{"objective": "flow_matching", "logit_normal_time": false, "activation": "gelu", "head_dim": 48, "fused_qkv": true, "dropout": 0.1, "inner_norm": false, "moe_every": 2, "width": 256, "eps": 1e-08, "lr_schedule": "cosine", "final_lr_fraction": 0.05, "weight_decay": 0.0}
Rows from block 2 of a small image flow-matching model, named by matrix and row number. Rows with one number belong to one neuron. Each number is 128 + 32 x the weight over its row's rms, rounded and kept within 0 to 255. All counts start at 0. Numbers have three digits each.
After each neuron's rows are labels from the 100 images, of 14848 (inputs lightly noised), where the neuron reaches its highest value: "strongest on" is what is common among them; "patch colour" is the nearest of a few named colours to the mean colour under the peak. Only what is clearly more common there than usual is listed. The data: gratings and oriented noise at many angles and scales. In brackets: how many of the 100.
# fc1: MLP up (model.blocks.2.mlp.fc1.weight, 1024x256), inputs 128-255
# fc2: MLP down (model.blocks.2.mlp.fc2.weight, 256x1024, transposed), outputs 128-255

fc1.292:128128128128128132128128128129128000129128223129139128129128129128128127128128125000131127127128128130127130128130128129127128129126129128128128128126129089128125128129231129128128150128129127130124141128128125128128127124128128128128130128126128127130145128129154129128128128128128128125128129129255127128128127128128129123128128129127128125128128127128128128128128129097128126126128
fc2.292:129128127132126127129166129082127099128138139134141127127127126191125130119127129145129128131128130128128019128127128127103126128129116127105128129128128129128128131128128127110128128128064130128125160127122126117128088120167127128128128128146128128154128149123128128126127127128128185128107228130129128144128128108128128128130000128128137130128128128132125159128128127133128127124123
strongest on: noisy (90); dashes (43)
patch colour: black (31); brown (26)

fc1.57:129127129129126128129128119130127128126128064164128130121130130128129130127125120128136160128125125180130182129129128128141133136128128129128129126128128132127130128129141127129168226128128122128124129131130128098131255131124128132129126126128118130128177130129129139128128127126126126128128117128128129129119124129128128148126130129128127121127124128129125148129127126134124125129128
fc2.57:127127255121134137138124122128129142129128128074128130128150129132168127124128128170128123128128124151129122127128132128128127130128127128128128127129126126127129128129121129115130255130125127127127128078129118137128133129128128118129128128128128129143132133128126128168118211130128126124026129128127120070129128125128128130132141128125128059126124128123132128133128150146169131127140
strongest on: noisy (68); very coarse (54); dashes (45)
patch colour: pink (44)

fc1.456:126128129128136146128129127128127079136123128137128125129183129128135126128255127129140129129128127127124132128160131133124129129127128126124127128129129129125129128127127128128132140128127111127128128134129127128128129129255128130125113123129126128126124126129127130128128121097127131240128127128128129127127127128121133127121129127131128125129132124126128122130128133120128130137128
fc2.456:128098128135133128126129138126128128132129130118125130157130128128127126147124128125136130146120125106125128131130134131128132125128033126127128127131124128128131134128123127125126125127130132122130069057128124135128126127131115124117129122128128133128125128126124145131132127128252130000128125130124124127131127131123129128135130128121121139129129128126123128129128115109132131129132
strongest on: coloured (97); filtered noise (55)
patch colour: yellow (32)

fc1.441:127128128128129129128125129129124127127133127130126131128128166127159132128129128128126127127128126128128131125130127127126128126131129127128127128117108128128129128128130127128128128128134122127127128129130128128128085129128128130128145126132128128115126129127127128128117128132129131126128128130127127128128126128129128127128129125131128127128130128128128128129128129133128129126128
fc2.441:098128123134125131170146126146127131133122125119128128129130054128131162165113126118129128113121119129127133126110126128124124136131131128131128215104129136132126108117098074124127115128131138122122125068127129135128143135128142134132131128131129122130127088113135133133117127125126127128123128113123123121127131160130106128128145124138134133125140128109132128122128125129130130135135
strongest on: noisy (86); dashes (42)
patch colour: brown (34)

fc1.747:128128128155129152128128128129130128128129024125130129129126128119130128128131146206129129126128129131130129129127128126184127127236128126128127128127127128128127128128060128128129027128131127128131128128131128128128129126128128127131089130128130128129116128129123126128113128128128128129128128128000128128128128128129127127128197129127128125128128128127127136127128128255128131128120
fc2.747:139130096124119107129158128122126124129123129128129124129127128255127128143129128129125124128077125128128222128129127131144130130129128127128128044129127128128131150128118122042129000154137120128130128128126158126128136143106127129130129129116127096130131125128129129153128131131129126127128206125143127126135129129128128128123255127128134129130129128129135126125128132133129076153129
strongest on: dashes (75)
patch colour: brown (40)

fc1.698:129128129128153127128195122143130037129130130132132127127128255126098128128109129143125127124130129127125127131130120130102128119092048130128129099130127125128127128128131128128128127255129126200128162134124116123127140126127115129128129123128129125135127060172124129128100110128129130129128130134000127128133129127129125127127121127126127105128131129134129127126129114128127130126128
fc2.698:131255129124140137126055154132162121144131131128122128129187143128124124114125106185131123092128087113113126141140126073111130127130134121090128128127130128130128129128121126132126133129128047255148128128134081192128138127077129130129194128128127126129132082130132134132124139128138137128134137130255129127133139130128132128132128128131127127176124128126127107132128129125134128128130
strongest on: coloured (99); filtered noise (51)
patch colour: cyan (31)

fc1.483:129128122128127126128128127126128127146183130128130128129128128128104127128126124128166128128130129130134130131132121129127128129126129129128132128119128120128125128127126128128129128128130130132128128128132128131128131128129128127072128143129128127138127128134127126128128127128128128082128129125130128128128125127131129129234129131128127130128128126135000128128128128128127125118128
fc2.483:129128128124129128129133129128128129129131127128127128128128128128128142127127127151093126126128128128128127129129128106128127128128128127128128127119127128128127128128128129129128125117113133128128131128128129130128128124127128127127126128131127129127130140126127128128125128127128128128127128124128131132130129128128127128118126126129130132127132128125045129126128129127128132107129
strongest on: noisy (97); dashes (46)
patch colour: black (31)

fc1.236:131127129127149130128128128142127071127130191130131128127127128127110129128128124132129130055130127108127128129151124132127128128000128125126129118129127129128129129127128130128125126130127128186128126124129117091125133123128127129129190126127119128128129050153124128129127127110119128129129128130000153129128128117128128130123133126127130124129135128131128125131152124146125133134128
fc2.236:132175128123172134129133136131129127143135131128124128128179148128123124121140125193130125121127130122121128140133128124100130127129131095127128125125142128136129107130124127147122139131128120128128128130132121128128187142113126129128255127129127128128134129129139133131127130117128154124131134126255130128127173129138126128130125163131118122192128128127121117132128132125129128128129
strongest on: coloured (100); filtered noise (65)
patch colour: cyan (60); green (28)

fc1.704:142138143092130129128128108125128125153128190136120126125127127129138128129127126133128125139127127130130136130128129123087128121125130128128130129128129209127133128127128128128129000128128192129122150125119121125125078130140128131141164128132122110128127129129122122128130104130128073129128127125137128128128129127128129130128124094128128132128128124128130126114128136124138128126128
fc2.704:090132126225141118128123202140080097125129128126129150130095129127134130139125129129111130084128132127129086135126126121112131125128128128129128189118136101112125032072129087152123034127128127126118126139133128102128172106152128047133129131128128129128121161095146128064126131112132172132141133132130132065128109130128126128127124129128145178133120129121129135127128117188138124125126
strongest on: noisy (89); dashes (39); stripes at 0 degrees (25)
patch colour: brown (48)

fc1.118:128129122146128121128118210127129203126128127108128127130049129137023128126000129131125128085132123097134125130114128128131127126128132127124130130128129127128126128126128129128101129128128130130128129105130135129124165128115128130116165127129128127134129128104128129128125111128126127069128142125128128128137129105131124120129127130129136127128111132128128125128128114138129121129128
fc2.118:179140127113127128128120007125125127123130118135128132000108128129129126122255132130127127121134131128128131124126126126132128129127133128126128128134129131127126124129131129127129126131130124130126186154119129103128133129154128129129128129128130123128128127211131129128113128127040128255127138128132141136123127128129134128126129128128128127130126128135139130129128128131126129127127
strongest on: coloured (99); filtered noise (44)
patch colour: purple (39); blue (29)

fc1.682:126128128128129184128108128130130000131125131127129129046085151127139127128129126127166127118105128181125210130129128128164133013127029127128128128129129117128128128131128132128126126167129126129135128124106128128128107126125128128130127126128255131128118214128128126128128127074129128123128131139163128128128129125124128120124006130116128090128128127159126181129128129233127129124128
fc2.682:134128128129104129051141129129140052128146185125136148128127126158129103126125127247128124051128176128127000135141127102129140128128131128106128005128128144129128130120160092088127133144127131153128127133100241129128129122171121128128128129128128128215129171133117099129129136122128157128125147130139127156134120127128128128102051128128122130128127128129121128128128128133146129127124
strongest on: dashes (85)
patch colour: brown (62)

fc1.384:122127128119127073128128142118112155124130063146120119123138131122129117109124128135125127087127156121112108126152131131167134076149176122129124115132132141123154128115132125133140115132141099134114099237126128143130110123129143128125114124128117146088149108118130008128049131128129100102104127131138127148127132130134126128005136133158123146132220126123128124111129135116129132134128
fc2.384:084127130148127140122142088160110239129123139119058135131137142128131112145122130134098139121131129129129107134168124127123133123131129143129128123141134105129100120134112130122080132130123127127127134100129134145128130118143139144122117131126129200134135000122124169136147125136124128121130122146135255114000132153128131129132121127139163126127136127122209128124128138129100151125117
strongest on: noisy (68); stripes at 90 degrees (29)
patch colour: brown (25)

fc1.310:093128138138141131127122000121132127126138189078128163130125127127121127131131128097196126255127126133127129127128126126064113129128255128123123136128125130127126128169130123128086080128125144129129136126125127116129136157128120114169133128127081132205117125127056255129160128128131130171129123130128128126118112123128132129128085133122124091128147129132129129130118123128110119139128
fc2.310:117128130126128128255176203129150099115133125129130117126091128128128128146130134107130126133128124125128126128151128128127126128129128112130128127136128000128133125128131129127125121129129135128126128088128127121128128183127128219196112127107127179125127132127124068116094131142127128127129130126130120130255128127130127123121106128127010127126173128138125123110128130126135130136126
strongest on: very fine (65); stripes at 135 degrees (29)
patch colour: brown (32)

fc1.502:109128128129128129128128128127175126127135127139130255128128126128125130128129195128129125128128127129125129127129094135128126128122129122128129128128128175127130128252130127128127127128129128128128128127130129125128129000129128000123129130132128142130132128126128147128128128129128128130128128127128122128128126128130129124129129174123128126128129127128128128128128127131128129128128
fc2.502:128128128128154127135146128117128127128128130128128125125129124201125132128126128128115128131128128128127128130128127112128128132126126121128128127126128129131129128144218133128137128128128129128128126131129127132128078134125136255127127128133128128122124127086123048128143127128128129128128128132129130125128129129128128128141127128128127128126128128126126143073128127129126134142128
strongest on: noisy (93); dashes (39)
patch colour: black (49)

fc1.354:128128128128128128128130129128122127128130128129128255127128127128128132128130124128128127129129127129128130126129121129127255154130128127128128127131128127122132128128128126128136128128131128127126128128131129128128128000128128128128128130128128127123126128126126128128129128129128128140128128128125123128128126129128129120129129127131128144126128127129128128128128129130128130126128
fc2.354:125128123124130133128128124133127126132124128127126135253129082128131136122119127128115137124126126129129126126128129132128131131110123131143128133127134174133127115129113132124129127140129143128130124125129124114128137135124193131140130130131128133129128119124126129129124127128127127131126128128123144120122127136128125128130130127128136123125129128135137155126128127129130139130144
strongest on: noisy (95); dashes (50)
patch colour: brown (29)

fc1.518:127128128127106127128128128122128128129129127128131128130129126128124126128129128128128132129131130131128128129130130129128128128126129128128128128255132128128127128126129128128128128128120149131128128128129127128128129255128128132125127137129128166132133128128133127128128128129128137127128128127129127128129127128125129128129129128127129128129128127128130128127128129129128122123128
fc2.518:127128124128128128072128129130128129126129128130132127122128129237127128126127126130127128133128129128128127128129128129128127129128128124128128128214126128128128129128131255128126130129128127130128097128129127124128115091127171110127127129128126127129128132128127111128149129125128126129128128135128112130128129128130128128124127128128128124131129128132128127154128128129128127130127
strongest on: noisy (87); dashes (74)
patch colour: black (50); brown (39)

fc1.198:128128127128128128128128128129130128127130104128128128132127150128128133128128129128130128129127128175129129127129128129128128082128128130128128129127128127127128128129155129128110127128128128129128128122128128180128000129136128128127128128127129130130124126127128126128128128116128128129128129131128128128128129118125128128146128128130128127128127128128128128127128127128129139127128
fc2.198:127128000132128130124108148126124127128129151168130127128132127140128104134133128126126129126127128129129167129127126130128127131126152130109128127127127127129129081128128128128126074128130135127128127129128128127128131128127130127151129127127130128127129125087128154128133130127128125128190127127128140121115128127127128128126129128128123131130128128130127131123128105091126109147127
strongest on: noisy (76); dashes (36)
patch colour: brown (36)

fc1.49:087128129130132129252089129129162119130125128124116127126135128126070097125132156126209127125126136130121153131130129055128126126135127129127128129132129255127194128161128134128129058129138037129130134129127127129129132092000128127144132125149130224126134128131088175126122080127129126120128128130128129128128108128126126129146127133116117118135184126137129123152127138128139130134127
fc2.49:116121132128126124163130129135128127124130167128128129133140127129129128156058129126000129124130136126128125129130126171129111126126126128126128129129127000129117127157128000136122128123132126127128128088113130128128000131129136155124124128127128163118127106130125070127104154084128132127139128117127142124096128128128128128098009128120128128128125128108130126137128128126119129128128
strongest on: noisy (84)
patch colour: brown (38)

fc1.410:130128130128137128128132122138128036129130131128128129125128127129128128128125130152125121081126128129127127130134127128127128115009105126127128079131125128128128128128129129128127127192128129168127128128128117110126128127129127129128142129126128128196121053172126126129130104128128130131127129133000132128129128128131128126119127128125128092130129130140128129131128126128128128126128
fc2.410:129255128126150135130097225130133104131132176127128129127134149128125125124127122130131122126057128102120129135137127122118147145129153114114128091128131129132130126129126126132125153128128038148146128130133125130128255129090132130128193129128128127134133128147129131145126194128133127127139131128255128126130131128131127128132087128128114117187123128129123123144128130156133127128129
strongest on: coloured (100); filtered noise (52)
patch colour: cyan (26)

fc1.511:123128129249067195128142128128129128128124127125169128128131127128128218128131128126121128127190140129124128124127132130176128128122128125128129128098126070126128128144079128128157128128129136128128126129128117128128128128129128142128132124128128093128128129129128139128158128130128140127128128125117128128128131127123129132182129152129122097129128128128128126000128129128141128128000
fc2.511:128128128131128128179173126122128128129128128129128129126129129255127145128126128128127124127128128128133129128128129126128127132129129128129128128108127128128129131126130129130129127128124129128127129128128128127128123120128129128128127128129128105129127134123126128125126129128128123127127128127129130127127128128128128128128132130127131129128130128129128130129128128128126127140117
strongest on: noisy (97)
patch colour: brown (29)

fc1.85:133128129129169135128165126129130026175128079129128129130127160127128134128124129148127099107128128052128129129137129127128128107128081122127127128129126127129129129127130130128135141246129125127128127127124120053130129127146114128127133128128128120128128050164127128129128127056130130133128129130000129128128126122130128120083129126110128124128139129129127128129128128128128145125128
fc2.85:125244089128155132129068129134138129155141129127128130200132129130115128121126123127134125123121130126127129129137128127117146178131130124069128124129131154142130129128125129138134137129131079128128065146137128151128149131094134123128180127123127128135139133183132128129128130000196136126144162128255125118130129130127128128225091129130124126147129128123111088149128128123134048127129
strongest on: coloured (99); filtered noise (58)
patch colour: green (31)

fc1.286:142126137132129137175114131113125126129126129255120127135113128124128129128128128068136098133134113133127127128122133128133129133140127128074128155104129127127127128131129128128129131127124128130128088133140129136128065139108128130131122128135127126128128128128134133129127020095128127126128127124126127128000129087129129135105232129201128128127127127050126132126128130124129137117128
fc2.286:128127130130128128177130141127127123128132126128130143129129131129131128149121129128061129115128128128129126128148128126127128125139127128128128127126129195129126127115126135129117132129126133128129119128131126133128255066128183128128122129125128131132130129124129100127126128122128130128128129128111130102165128130128122128128067130130124127119132128165135133000128127130123130128127
strongest on: noisy (79); dashes (41); square grating (39)
patch colour: brown (34)

fc1.460:130130148127131118128127124132071202127126127125128127130101127130125115128002126128122127134125133110128121128119129124223127133128093000100140129124128127145127128127132130127074126130135133130127127108131124132131170075018130128129134121128128127127126129128137128125129125131132123127128132136123127130125131161128129128210125133129130125128124123128129154127129123132127080130128
fc2.460:175133130128139131132131124126110126128128131129129133127124126126129129116131140127125130120128103127128129127123126124164130129127216000129128128102125130124129128130129130122132131128129124130129154131124097075128130143128130132128127129137126127122119125125154128133118128129083130126128133127135133135113127127128128127000129127130130096126125129133135130106128130132117130131129
strongest on: coloured (100); filtered noise (37)
patch colour: blue (48); purple (36)

fc1.426:126128128128129141128125127129133124132129128123128128129125173128129131131128127122130125118113132132128128129133127129128129120128128127128130129128126101120128128153186139128000012128121128129128128120125086161126000131156128126128126121130136129129111117129127122128131127013127130137128126130127129130129130128128127131128150125036122129130128129128130131127128129127133131128128
fc2.426:128128000139127130135127255129127089128136237164130127128130128135126129133134129128132130072128128153126146129130126133101128127128128127095128128123129130126129093125126128129127000127131128126128128127127164115128131128128127125133129129147129128126130113128138131130125162076123122129159129129129144128121127128128127128117095134128128217132128128138119129126128128119086123131128
strongest on: noisy (71); dashes (52)
patch colour: brown (32)